{"model": "masked spectrogram model", "dataset": "struck, bounced, scraped and rolled objects made by modal synthesis", "train_examples": 78125, "n_mels": 64, "hop_length": 160, "input": "log_mel", "win_length": 400, "method": "simmim", "mask_ratio": 0.6, "loss": "l1", "arch": "vit", "norm": "layernorm", "norm_position": "pre", "activation": "swiglu", "mlp_ratio": 2.67, "head_dim": 48, "fused_qkv": true, "bias": "all", "qk_norm": false, "parallel_block": false, "inner_norm": false, "drop_path": 0.1, "patch_size": [8, 8], "conv_stem": false, "layers": 16, "width": 256, "positions": "learned", "init": "kaiming_normal", "residual_init": "zero_last", "optimizer": "adamw", "lr": 0.00074, "beta1": 0.95, "beta2": 0.999, "eps": 1e-10, "grad_clip": 1.0, "magnitude_pruning": 0.3, "steps": 6900, "batch_size": 64, "epochs": 5.7, "lr_schedule": "wsd_sqrt", "decay_fraction": 0.3, "final_lr_fraction": 0, "warmup_steps": 1380, "weight_decay": 0.4}
Rows from block 8 of a small masked spectrogram model, named by matrix and row number. Rows with one number belong to one neuron. Each number is 128 + 24 x the weight over its row's rms, rounded and kept within 0 to 255. All counts start at 0. Numbers have three digits each.
After each neuron's rows are labels from the 100 clips, of 14976, where the neuron reaches its largest size: "strongest on" is what is common among them; "band" is the frequency band that holds the peak. Only what is clearly more common there than usual is listed. The data: struck, bounced, scraped and rolled objects made by modal synthesis. In brackets: how many of the 100.
# gate: MLP gate (model.blocks.8.mlp.gate.weight, 672x256), inputs 128-255
# fc1: MLP up (model.blocks.8.mlp.fc1.weight, 672x256), inputs 128-255
# fc2: MLP down (model.blocks.8.mlp.fc2.weight, 256x672, transposed), outputs 128-255

gate.371:157113128132102113151106153128128128128089098111153128128123164155128143128128151128160110157128124122181136090131128151070142119175091128128128147188128100128151091117128128169154155105128128143142128100085095120128128159156128077089128189128128170089120107190142128101098166100098167128133100100088104133128132095152128157128165138128125112128162059128128068141156111128034062123128
fc1.371:103128128128147116088083138155088122108128111143128128133117138128128071117125129128133123128101128128128180128128097182167128162083091156128101128137111148093128148095116128128128128128147069097115157112130155165146105128129129156128096153105150117173145128105120096104128128136138128128095115165112150128128104123116154119105081177075107082137137128144128148150091142087163128128128
fc2.371:150128134128128090128114141128106132137128135120160128128101123128130128161131128093134133128128067128103105128132173104105128143128128128126128091101153127137105128126127149157150128128143115128125172122148103069177084128143099091142147122128128128088103177133128101181135128130187128056112128134128128131093128128102128095128128089150128123119126116128114154142128128128113099151169
strongest on: steel-like damping (55); action: repeated hits (47)
band: 0 to 250 Hz (40); 250 to 500 Hz (34)

gate.533:110128146111131172140132142128128161154106106099128133148120128137128129128095128128133128157128115128169120167107094128108135128128128125128116127122157128151191128128190128135157181140128128056107098128128087161139077138086102128094128157141128135120145128151128115159099177128133128108148134151124167128158089102141117141162128128128110149137128128090111097138135153117128128128128
fc1.533:151128133157132150160128128098128090128146128128135128128148178149155128164128128161185114128128069128131128128128078128125087128128128153061127077128101150128128128161112149174128128131128128080137099128134128128102103094128168159128128113132128128148128128098162150099163145144079128112128159153128154128177100128139128128055169154128128128128107098112128136125156128132118128157154
fc2.533:121164131162131111128132128129140128112105165162128151114128157128110155169102148133174123128128128098191128093046128128143105143128069170138110134116094148143128126128158196139112128128138148101111127149128162116128079148152142138128184153127088128112145157093128104106201138125098113064108112173140165116091099122176055144128142143080130128128128077118141147128123128137124125104177
strongest on: steel-like damping (67); action: repeated hits (51)
band: 4000 to 8000 Hz (87)

gate.596:110092128128134161126092089128154124157165099110128128080108145128104131100128128128094128128102156102112111108148146096111150105128128128128158075125107075128150152114117169117105128125128118128062139128100113128128153109128128116157148148131128128163128174112128082121128128148144128152102085146161128132127121160073128096128134183166149140128156110107128128128128128097109142160128
fc1.596:192133154128121128120128166139099093145089139194143128091128143130182125128083128128104140135142135128128143069088157145107144107097163177159084128128128143151135181128129153128108159128124154172096166128087128131143128096128105094100104089128118093157138128096110154128128155123128114114158128120157154154155128114145144084130123128123135128128092131119104155119128126126128132129114
fc2.596:108150122161128128128191104112153115127098128128128061086175121128128151147120153120132094092128139172128124091109147151128128128128068154129128128147098139128149128128141128116114128083133139092128120146113123175134143133128147128085128128142169124121128107116148128109128128128128128185128122128115146134119141221167080132112158082128153109112148117112145125142128128153093108114152
strongest on: hard striker (92); shape: clamped rod (34)
band: 2000 to 4000 Hz (64); 1000 to 2000 Hz (33)

gate.183:115128110104144164145141113148161116128168155147107152128165113145128147161161081099093128169121186128110109105128142133091128128129126109160112128128176128102104180174103074114105151161170128083115115117170144163108163154128128143110101182143128105124147172109112144128096160128096120141127163099128116128161138128156123152128137128128128168111147128123088140128151153128138154104128
fc1.183:109155125128143139136159135128128128128128120138099130128164117142064144130128123120122152128139128104128128165101067115128144148074167158101083128128107111128128128140128128103103072133115128179134106128133127128106124140124128153158128126128121106189141106117134133104156139103138106125128128144158121145128128166128132128106072125128128041113128132127097167128140122132115117150057
fc2.183:104128128070130128128128128120128100128195129124136160128161108128113128092100128128130115149113152128136142171107188131104128170105122128139118159128108134128128107154114126085119120154190115139067135164144107128128128151128128154133142130185158116159119146106142108118166109095131128107128128116138128172161132128140128128128122128128149128109074115128128162128098128128141157128128
strongest on: reverberation (99); text has "room" (99); text has "reverberant" (99); action: bouncing (48)
band: 0 to 250 Hz (88)

gate.169:128146128128127137128153129117128143082129125138128128126128115141128108165168120128164119144121171063093071109102128128142134160085162156118102175138097158185106124099128161109125098154155128108115094132207128162128128141086155152128149128128132117126133128106109087108128128128128128128124145179120131157114164138128128122156128109106128163125120128112062146085117125113115123083092
fc1.169:124128133106128117094128100128172128157113098128167072098128099078079142128128123109118130177128105087128128128166128128089105128128090141143126126115100110106128107150129106136105128159083157110167143170108132128126107139111112168128077065106129105180138142149128145147116157114158094148169093128091144081152144131116146128082128152177128135166128210109090128128128101128105128104114
fc2.169:128128128137091128128123128128128128083182128128128141154128128159128128088128173110128128143135111216128128128116143064175128128097166128132128125128068130091128128091096128128128130128121124077070098128128128128158128159124128153128128151101128099081134128128128165128128128114131128128128128128206128128128093126128128128128181128128118141094133127128136169144152128173144128128098
strongest on: hard striker (80)
band: 2000 to 4000 Hz (53)

gate.665:144128152135163131117128128128165184141128184073128180164101141118093090125120090087116128181143128128128183158101128205128126199174124128163128128162128143164128162138116098128107109128186109128178113141102119166128120120128127154125169114155128128128128128107097128128115092147103135128126112065153169175128118128108128147128152125098102161140132158098155097133100128128128149128177
fc1.665:090154130119128159159128128143096102104128128128155135128063114128133128128146128128186162128128128128122138128128132122144119161135208128082128128137138097151117128103173128128176142131084112128056096124128102140047085095099128128143128150117128134128126162128128128128162128157131128128153165126128096113106160144157152150128107128132156128099128128128126162128142128144165128082128
fc2.665:166146107075128136161129128123111146155123124128128179076089134099153124113128089131088120122111090095087164150139130143128147160139126121107141128128133152120131100102093104124134152151153101136160168134096128086128128128128134129128128135157136128056125105129141114128133129153124093128146128129128113165181111164166132079103147081128118137128128158128128128128121110158136102174162
strongest on: reverberation (86); text has "room" (86); text has "reverberant" (86); material: rubber (42)
band: 2000 to 4000 Hz (74)

gate.278:128128067097128187151103133072128110110084090094128179135151160128173107131107149128132078123094081128128131157091128128161128091128128151128194153144128128133185117133128155125132128128154128069128136107056128128086128158128128144160160153147128099128107153096137173128128128105128128157159126154128127181128101128085176148103128169128128128139128128128121141144157128058128123128112
fc1.278:151077091153128127128155128107128128143091083137144119128128075128128125133096128128085087136128089162117103128174128128128128090099103128139085128102116134109128128125096128150128128137128128114146157098128128112093114128157133149087095161144139105135128108128153169070133128138128073128114157128128056128085082113190150128071111182100129128128077173128128127128119128128139128128128
fc2.278:128089071130101137128119128128112138128118071128128129133128153131161137083164090128104128170113143165128107128119128128128119133129128128130145136128128122146126115099128128157128144112135128102128128086128126128126126135128117128140102129130115147128084131128126141150100134151125143128128144128143094128128149080128164132086128173112140088128119128128072128074157071142128128149128
strongest on: striker: hard (77); steel-like damping (48)
band: 2000 to 4000 Hz (84)

gate.517:149114128153178133085083145128128155157130098138174128154128128141128152128142128114131128172128178164128149165131056170105128129172136128094095128128116072149128151110116128128146155168111128120163108117128118128107159136067130128097075148154128159075136148164088128080126167176128121097164116171098095139141128118122119150128141158142105128128128128149105115128128119100128102126095
fc1.517:154137129165104101138107058152131146128105128128125157128151128128157092091163101139128089128060128128128128148106128119128095171153134108127113164174156112073128128131142149151110128128195128096128106122103163128128152128128128128128113128128177135101097147128128128149151128128128161150157128112094128128145150140140128122143128078087128133128101152128128184128148142128128128128128
fc2.517:139142137108173168128128128128128128149131130112128128119159112131130128130200128178128090126142147148055128138149124123135145140102142128128130128087103156110158128102156107128125188128100128111157100121128128128113133138128176119128166126123128128155149115128128154086084112125143051113125106107128125125154103136089161131158128148128128146120128108128128088138109171084128128128073
strongest on: hard striker (91); action: bouncing (48)
band: 4000 to 8000 Hz (86)

gate.448:114128114136150176157139106128128127167128120123128128128128128122069106128105110128128072208116142154128128142128149140099175081134128112110109119128128128117128097103128149111156160156159106127113128128128159156128132155128141134159113109142110137169163127149094149124161128104120135107128140128180158170114096128128188065126159128128097153074128112125128145128128082105128156178123
fc1.448:168128090128153160128128128165111106128123093128074128128128162128180115128128076134110128128128159116128193098144151153131096128147143141142100159161156128110152128128150114082148128128123128142128176128079128096099153167136114185128155155152100082128135164077141128142134127128116128128128128107142148124111107128102141147154092104066128153128093088128128125082115128128082175097063
fc2.448:106155128115128128128124128128128128128099128068128138128113128151128128183132128093128128128128128119087128076128153024140128128135110128121178128128174128136158128100067081128110128141128117097147128108166128128158140128139133128153128193100128128154128164142128128128114150128128121159128128106128136128128164120081154128138143128112126128102128128128121128118128128128143128121128
strongest on: striker: hard (87); steel-like damping (52)
band: 4000 to 8000 Hz (74)

gate.29:152123128128087128138128117128128128100128118125128099117153163128119137094087128111128128134091128128164128131128157179131084125200123151128097082111153108157091180128146178107133128128128154132137095128128103128093161129128167128096146128117089109089105128117097128139122074128128175112121145064154128154105115141139122128128124128128144105152128102128086093139128128128128128122175
fc1.29:128099126128128135095128111085150133128100143123128111128198085128089161128128128128128092167188128128102128108171135071128070162094128142128128128128128136126128128111159108128128107140128128092123128170157116074128154088128098150128128093114123071128128171082128106146128123145128128128128121103128150128128128151128140128160134128128111152118107128133128128117147111110128088085128
fc2.29:102150210147128128134142098128122099146128178118141081124104181123126128128106098118147113174152114144152081100075135119117137128184128112139169128128135137128150102122134151152115128110108149106127112128128093160160132123087128112117089146109122109128106128128128138186128150136128169128128120118072169120068119133103165115125155105159096128141124124142120142128128128149128128118161
strongest on: membrane (55); repeated hits (47)
band: 250 to 500 Hz (39)

gate.252:128135126112128128120098111128128128137128128128128128151083128117197128128142128128128128128106128107182192096152128114147174132115118128128128140112130137128137085128128128171175128120128128128128090128117128098128084102131102146128096128184142163089153128134128104133128128134128092106128091128128127188127124150133128096131128120128128128129128157128187141132128128061128128132128
fc1.252:136175113157128128124095108106128148141114128128128128128128103171128138128128133079128138128128102128114128128128110128168138067119111128134195128153128158128134064128102103128111161133127134134194114128145103128128113128128147128136130086140128169097127110103128128156079146110196128130128128113128128155128105128102134138091116145111128128122175128086172119129127162089128056145104
fc2.252:133100085128103128117064105133091158112128128139172152149128085083124128169128128118128095093128145076128128124183128128161154128128113113137118128139135105081080088155131149128161155152128087128161139128128128110103128115127143180128128116171124128057149143128111104099128083158138135066128142079135128150128125128110164098143120115136128122136131106136139128147149133090115128128128
strongest on: steel-like damping (72)
band: 0 to 250 Hz (45)

gate.49:149128148100114128128138133128129100166128100133121100128092101128120058107128098128182121128128128174093065111192128119151128080128121076128128144128053149128131147100155128131128163114134128120156100102128128160182128131151128118128089115083133106127174169103128128123130128157173140160128113113183098128128097159128168128146172128128144128084128128102106139128174128136128128101128
fc1.49:056149113151115078104101162128170145144128089128188125128105112128141128104157116171128137136128128128085141099128149107080117128099129109123072114127120075117102125107128128113185110128161128138128193151128089109091109114165102137077156128115158132164084148128128119145128128128089128135162128118128128128076089119128140081109119101128128135088128167161125097126146162128104128115128
fc2.49:128128147142128128108128127096102128128128128128110206176128128128144128128158128126083128129137131128051128128061107042128128142112105106128124128107088103122128128091128128113123128202112146096199128128128169128128128128141134157130152128099179128128128128128097128105128128128161095128128128121106114128121105128128128147128068128040138128128181128167128115108131181128128128128128
strongest on: steel-like damping (63); action: repeated hits (51)
band: 1000 to 2000 Hz (30)

gate.373:085110118124190138117111079128091122128101128034128119171089143106174128128128152146130118159141161166179166110076123125128134179128127120158128128122135107088175133111128121125080174123128128128131131128128142142140136136136128134145152148148128128118135162114123132128128128130144089114128138108087167136073128128151128128143185148109132155121119207138128115121128129128122124128114
fc1.373:166152128153129138170157128142128128105107089139121104128093150158118092115147128148104128162120128164083097100158160134128134158157128098114128122097074097105128153148139090104108128128147128103160128141128163105178099112186142066082103128116075130128128127170128128128153126129128132128179128128097131172131169128128128128113157113118128087126136145128152128078084101177122117128190
fc2.373:128159142105087123115125140121128132088135077212128128128163133128114145128128128128140134114141133128166128129136120110128101106142197107111167103128116126161128148135112128113142106122118124108082150114161128128144136114109127137144112126124190125116121128131128099103126137140167191162077128128128128122139129164149095128127038127168144101128128143126128134128113149131128118137111
strongest on: reverberation (96); text has "room" (96); text has "reverberant" (96); striker: hard (82)
band: 4000 to 8000 Hz (83)